From a checkpoint of a small self-supervised image encoder.
Model: patch size [4, 4], width 512.
Training: adamw at rate 0.00077, 9600 steps, batches of 32.
Data: trained on rendered rooms with furniture, 72500 training examples, 4.2 epochs.
Rows from block 4, named by matrix and row number. Rows with one number belong to one neuron. Each number is 200 + 20 x the weight over its row's rms, rounded and kept within 0 to 999. All counts start at 0. After the name is the row's rms in percent of the matrix's.
# fc1: MLP up (model.blocks.4.mlp.fc1.weight, 3072x512), inputs 171-341
# fc2: MLP down (model.blocks.4.mlp.fc2.weight, 512x3072, transposed), outputs 171-341
fc1.610,110,200,136,200,230,200,200,200,223,200,200,200,200,200,200,235,228,200,260,231,175,233,200,200,175,200,200,159,200,200,154,166,200,200,200,200,200,200,239,237,200,200,218,167,200,200,200,200,200,200,200,169,200,200,200,200,200,219,232,225,200,200,172,238,163,158,200,200,200,200,200,200,200,200,200,249,200,242,200,200,200,200,215,200,200,200,200,200,229,200,227,200,200,200,200,167,200,200,200,171,200,200,200,200,166,200,167,200,200,200,200,156,180,167,149,200,200,233,200,200,200,200,200,200,116,200,200,200,200,200,200,200,176,200,200,200,200,235,170,200,200,200,169,200,200,200,228,200,237,234,200,240,200,239,200,170,200,200,232,200,178,229,200,200,200,200,200,251,200,145,200,200
fc2.610,113,200,200,200,200,181,200,158,200,200,200,136,161,200,200,200,200,200,200,148,200,200,254,156,200,176,144,174,245,200,200,200,200,224,200,200,160,256,200,200,256,200,200,200,200,200,200,200,200,200,200,200,149,200,200,200,200,200,200,221,200,200,200,200,150,183,200,200,230,200,169,237,200,200,164,200,200,200,145,200,242,200,200,166,200,147,200,200,200,241,200,220,200,171,252,200,200,200,200,200,200,179,200,200,200,200,200,200,200,250,200,200,200,214,200,200,200,200,147,200,200,200,200,200,200,208,170,255,223,200,225,200,200,235,200,185,200,219,200,222,200,200,200,200,200,200,200,200,235,200,200,200,200,176,200,200,200,200,219,238,200,200,200,166,200,200,223,200,200,219,173,200
fc1.611,101,200,200,200,200,200,200,200,159,200,200,200,200,200,225,243,200,200,158,200,200,200,175,241,200,200,200,164,200,200,200,200,167,200,200,200,200,200,229,200,200,155,200,200,200,164,238,200,200,200,200,227,200,200,165,200,234,200,242,200,200,244,200,200,226,200,200,200,200,165,200,200,200,160,200,200,200,164,200,200,200,200,200,200,200,200,143,222,173,200,200,200,235,200,247,200,225,226,232,200,160,221,200,200,200,228,200,200,200,200,200,174,200,200,200,166,252,167,235,200,200,171,200,200,200,234,200,200,200,200,200,271,200,200,233,256,200,200,200,200,200,169,200,200,200,200,158,200,200,200,200,200,200,166,230,165,223,200,200,200,160,200,200,200,200,200,200,224,232,200,200,200
fc2.611,076,200,200,162,200,200,200,200,250,156,129,133,200,200,165,200,200,200,200,200,200,200,224,200,200,200,200,255,233,200,200,200,200,200,200,200,200,200,167,200,200,200,200,200,200,200,200,200,200,200,200,200,154,200,200,202,200,200,200,200,200,200,200,175,222,153,245,200,246,248,200,200,200,200,200,200,200,200,200,200,200,200,200,200,150,200,200,200,200,200,200,200,200,235,200,200,260,200,200,200,270,238,179,200,140,200,200,200,200,200,200,200,200,200,200,200,200,200,227,200,200,200,200,200,200,241,227,200,200,200,189,200,127,200,200,200,200,200,153,200,184,200,238,200,200,200,200,200,200,200,200,200,200,200,200,200,200,200,200,200,200,200,200,200,235,200,200,200,200,200,200,223
fc1.612,102,200,217,200,245,200,174,200,200,200,200,200,246,240,200,200,173,200,200,241,143,200,200,200,200,171,244,200,161,200,229,200,200,200,200,174,256,200,200,200,200,154,200,120,200,238,236,200,200,200,200,238,200,238,200,200,173,200,222,200,227,200,169,200,200,160,200,200,200,200,200,200,200,150,200,200,200,200,200,200,146,200,200,200,200,236,200,200,200,200,200,242,200,200,200,200,200,173,200,200,200,200,200,200,200,200,200,200,200,200,200,173,174,200,200,200,176,200,200,200,238,200,200,200,177,200,200,200,200,200,200,200,200,200,200,200,200,200,200,200,200,157,161,200,200,200,168,200,161,200,224,179,200,200,200,168,170,200,227,200,178,220,240,200,180,240,200,200,200,200,200,182
fc2.612,073,177,200,237,200,200,200,200,200,200,200,200,200,222,200,200,159,200,259,200,200,287,200,200,200,200,251,200,200,200,200,200,129,200,200,200,200,200,200,200,200,200,200,200,200,253,144,200,200,200,200,200,200,200,200,200,200,200,200,200,200,178,155,200,200,200,200,200,200,200,200,116,200,200,247,200,200,243,200,200,200,200,200,200,227,200,200,200,200,200,200,257,200,200,200,200,200,200,160,200,200,200,200,200,200,200,200,200,200,200,200,200,200,200,200,200,200,180,200,229,200,200,200,200,200,200,158,157,200,200,200,178,200,200,161,200,200,200,200,200,200,200,200,223,200,200,200,237,200,173,200,200,110,200,200,200,200,254,200,200,200,200,303,200,165,200,132,200,200,200,200,200
fc1.613,110,200,236,242,259,200,255,200,200,200,200,200,249,200,200,200,165,200,171,200,200,158,200,200,200,200,200,147,242,200,200,200,200,200,200,200,200,200,200,200,200,200,164,200,200,200,177,200,229,219,200,200,200,200,179,200,200,200,179,200,200,200,200,200,200,178,200,200,254,200,231,200,200,200,200,200,240,200,200,200,182,224,200,200,200,232,200,255,200,169,200,200,155,200,245,200,226,200,227,176,200,226,200,200,200,200,200,173,254,200,245,200,222,200,173,200,200,200,172,239,200,182,200,200,167,200,176,226,200,200,200,200,200,200,200,200,200,200,200,200,200,220,200,200,200,170,200,200,225,200,200,165,200,200,200,200,226,200,200,223,200,246,200,200,177,248,149,175,200,200,176,156
fc2.613,137,179,200,200,200,181,163,172,233,174,159,180,200,159,171,200,172,200,200,200,200,248,200,176,233,200,175,200,230,226,200,200,200,216,232,234,200,227,200,223,200,200,200,200,228,183,200,200,226,241,200,200,164,177,200,231,200,227,200,200,175,150,200,200,200,179,200,163,240,200,159,230,167,218,200,215,200,233,200,200,228,200,200,160,200,172,213,200,200,164,200,241,200,200,200,200,239,179,200,200,220,200,200,200,152,200,200,200,200,200,219,178,200,200,240,227,200,200,177,200,174,146,170,200,219,200,132,200,200,200,200,200,178,200,200,200,188,200,200,239,200,180,200,200,200,200,200,242,200,200,200,200,184,170,200,200,200,172,242,228,200,180,220,200,215,200,200,215,200,200,154,166
fc1.615,106,200,176,200,200,239,200,178,180,200,200,200,200,200,200,200,200,219,200,200,200,175,200,200,200,200,200,200,200,200,200,200,200,200,176,226,200,200,236,200,200,200,200,235,200,177,200,200,200,228,156,200,200,200,200,200,200,200,200,200,166,200,200,200,200,200,244,200,244,175,200,200,200,157,200,234,200,200,200,200,200,200,200,200,200,200,200,219,200,200,175,200,200,200,200,200,200,200,200,200,173,200,200,152,200,200,200,200,200,164,277,200,200,237,171,200,200,200,225,200,200,200,200,232,200,245,200,200,200,236,200,200,200,200,171,200,223,200,200,200,242,200,200,230,200,200,200,200,257,200,200,200,164,224,200,158,200,200,222,200,231,200,200,200,227,200,200,200,200,200,178,145
fc2.615,106,233,227,200,157,200,188,200,218,174,174,162,200,200,200,151,200,200,200,228,184,170,220,213,200,165,200,200,200,219,200,200,250,200,200,200,200,200,176,200,200,193,200,200,178,200,200,200,200,200,200,200,200,200,200,241,200,189,224,200,200,200,243,200,160,166,200,200,200,247,167,200,227,219,200,172,200,161,173,212,226,200,200,167,163,186,217,200,175,218,200,240,156,200,200,200,242,173,225,180,200,224,200,247,200,200,200,271,143,200,200,185,200,200,189,144,166,176,200,200,200,164,167,200,200,200,243,200,200,200,200,229,200,200,237,233,200,246,200,200,200,200,200,200,171,228,170,200,200,200,176,200,200,200,200,200,200,200,200,174,200,177,200,200,200,200,200,200,200,200,154,200
fc1.616,097,200,248,200,200,200,200,200,200,200,200,200,200,200,200,200,200,200,200,200,200,200,180,200,138,200,200,233,200,247,200,200,182,200,200,200,235,200,200,200,200,200,200,200,161,200,132,200,200,236,243,258,200,200,200,200,200,200,200,224,200,200,200,200,200,200,200,200,200,200,200,200,200,183,200,235,200,200,200,200,200,200,167,200,200,200,200,248,200,169,170,200,235,173,200,200,200,241,200,200,200,200,200,200,200,219,224,200,200,200,200,200,200,200,200,200,220,200,200,200,247,200,200,200,200,200,232,170,226,200,200,200,200,200,200,200,200,167,200,148,200,231,200,200,200,237,200,200,200,200,200,200,245,200,232,200,200,221,170,200,200,200,200,227,234,200,200,200,228,200,157,200
fc2.616,103,200,200,160,223,200,200,178,200,200,200,174,244,200,184,200,200,237,200,261,200,216,200,169,256,216,200,200,248,234,200,200,136,200,200,200,239,200,231,200,200,163,250,200,200,200,200,200,271,222,200,200,200,161,200,200,200,236,233,175,200,200,200,200,200,200,200,200,237,221,200,160,142,234,200,200,200,200,200,200,200,200,200,200,224,200,173,200,200,181,200,241,200,200,223,200,200,200,222,200,207,200,200,200,200,200,167,200,200,200,200,200,200,200,200,200,200,200,200,224,200,171,200,200,229,200,200,200,176,200,177,218,200,216,200,239,200,200,155,200,200,200,181,200,187,154,200,200,200,200,200,200,200,200,158,200,200,200,243,220,200,168,227,144,234,246,200,230,200,164,200,152
fc1.617,099,200,161,200,200,200,200,200,200,200,200,200,223,232,231,200,200,231,240,200,200,200,166,233,174,200,200,242,143,200,139,200,172,200,200,168,200,200,200,200,200,200,228,200,200,200,200,200,200,167,221,200,240,200,200,200,200,200,235,200,200,253,172,200,244,200,268,219,200,165,240,221,179,200,200,200,200,200,200,237,139,200,242,200,144,200,200,200,200,176,200,171,175,200,200,229,200,200,200,236,164,200,200,200,200,200,200,200,233,160,200,228,200,200,161,228,200,200,200,232,239,200,200,200,200,200,200,200,200,200,222,200,200,200,200,200,200,200,200,200,169,163,200,163,200,200,200,167,200,200,200,200,234,251,171,200,200,200,200,200,200,200,200,227,200,200,200,200,200,200,200,144
fc2.617,081,138,200,200,200,200,200,159,200,141,150,200,200,200,235,200,134,200,154,200,200,257,200,200,200,222,200,200,200,258,200,200,200,200,200,200,200,200,200,233,200,179,200,200,200,200,200,200,200,246,143,227,200,200,200,200,200,200,200,232,200,200,200,200,200,200,243,200,200,200,200,235,200,200,200,225,200,200,200,200,200,156,200,200,200,200,200,250,200,157,200,200,218,200,240,200,200,246,242,200,200,200,215,200,132,200,200,200,200,200,200,200,235,200,200,155,200,200,200,200,200,129,200,200,170,163,150,200,200,200,200,200,152,200,200,156,200,200,200,200,200,174,200,200,200,200,200,200,200,179,200,200,200,200,200,200,200,247,200,200,200,200,200,200,200,200,200,243,200,200,152,200
fc1.618,097,200,200,200,200,200,200,200,200,200,200,200,200,200,261,200,155,167,200,249,163,200,200,200,142,235,200,219,160,200,200,200,200,200,235,200,200,200,200,165,200,200,200,200,200,200,200,238,173,200,200,200,200,162,200,200,146,200,200,173,200,238,200,200,154,200,241,242,268,200,200,175,162,200,200,200,200,200,241,200,200,200,200,200,200,200,200,200,200,200,200,151,200,200,200,200,200,200,200,142,200,200,200,200,165,200,200,200,171,200,200,200,245,200,158,228,200,165,200,200,179,159,228,200,200,200,200,236,200,200,200,220,167,200,200,200,200,200,179,155,200,152,168,200,200,200,200,200,200,176,175,175,200,200,200,200,170,200,200,200,200,173,200,200,155,237,200,200,240,200,200,200
fc2.618,084,200,200,200,227,200,182,243,140,200,200,184,200,200,238,200,200,200,200,223,200,200,147,200,200,200,200,213,200,200,200,200,154,200,200,187,200,200,200,200,200,200,246,200,200,200,200,264,200,200,139,200,200,200,200,200,200,200,200,200,200,200,200,200,200,171,200,241,200,200,200,200,200,200,200,244,200,200,200,200,200,244,258,200,165,200,200,200,200,200,200,200,200,200,200,200,200,254,200,200,200,173,200,200,200,238,200,200,200,200,244,200,223,200,200,200,200,267,200,200,200,230,200,200,200,200,200,200,200,200,200,228,236,200,200,200,167,124,200,200,200,200,200,200,200,200,200,200,200,200,200,200,168,200,172,200,230,225,200,200,200,200,120,200,231,200,200,200,200,200,200,200
fc1.619,101,158,176,165,200,200,200,200,246,200,200,200,242,200,200,200,200,200,200,240,200,200,200,229,200,235,200,200,174,200,235,200,200,200,154,200,200,200,171,200,200,200,200,200,200,222,200,200,235,200,200,200,200,158,231,200,200,200,200,159,200,174,200,230,200,200,200,200,200,175,200,174,200,171,200,200,200,165,200,200,225,200,200,200,200,200,200,200,218,167,173,200,159,200,200,220,200,200,200,200,136,200,200,200,164,254,229,200,200,200,234,200,173,169,200,200,242,200,200,200,200,200,200,200,181,200,156,200,200,200,200,200,175,200,200,200,174,200,168,231,200,134,165,200,200,200,152,200,253,200,200,224,200,200,200,177,200,200,200,252,200,243,200,200,200,200,200,200,200,200,200,200
fc2.619,106,223,200,200,200,200,172,200,200,200,200,165,200,132,180,200,200,200,200,200,200,200,200,200,200,200,183,200,200,200,200,200,200,200,200,200,188,200,200,178,200,200,200,258,153,200,200,200,200,200,138,200,144,236,200,200,200,200,212,200,200,167,200,234,172,184,200,200,200,233,200,200,200,200,200,231,200,170,153,163,246,200,169,188,190,178,200,200,167,224,224,200,200,163,219,232,200,200,230,151,219,200,200,200,200,200,200,233,169,200,251,200,234,200,217,174,185,227,171,200,200,200,142,174,200,240,170,237,200,200,261,229,200,200,200,200,200,200,200,200,200,200,242,200,187,222,200,200,200,200,200,200,200,200,175,220,259,169,200,200,200,200,200,200,200,200,200,200,213,251,185,158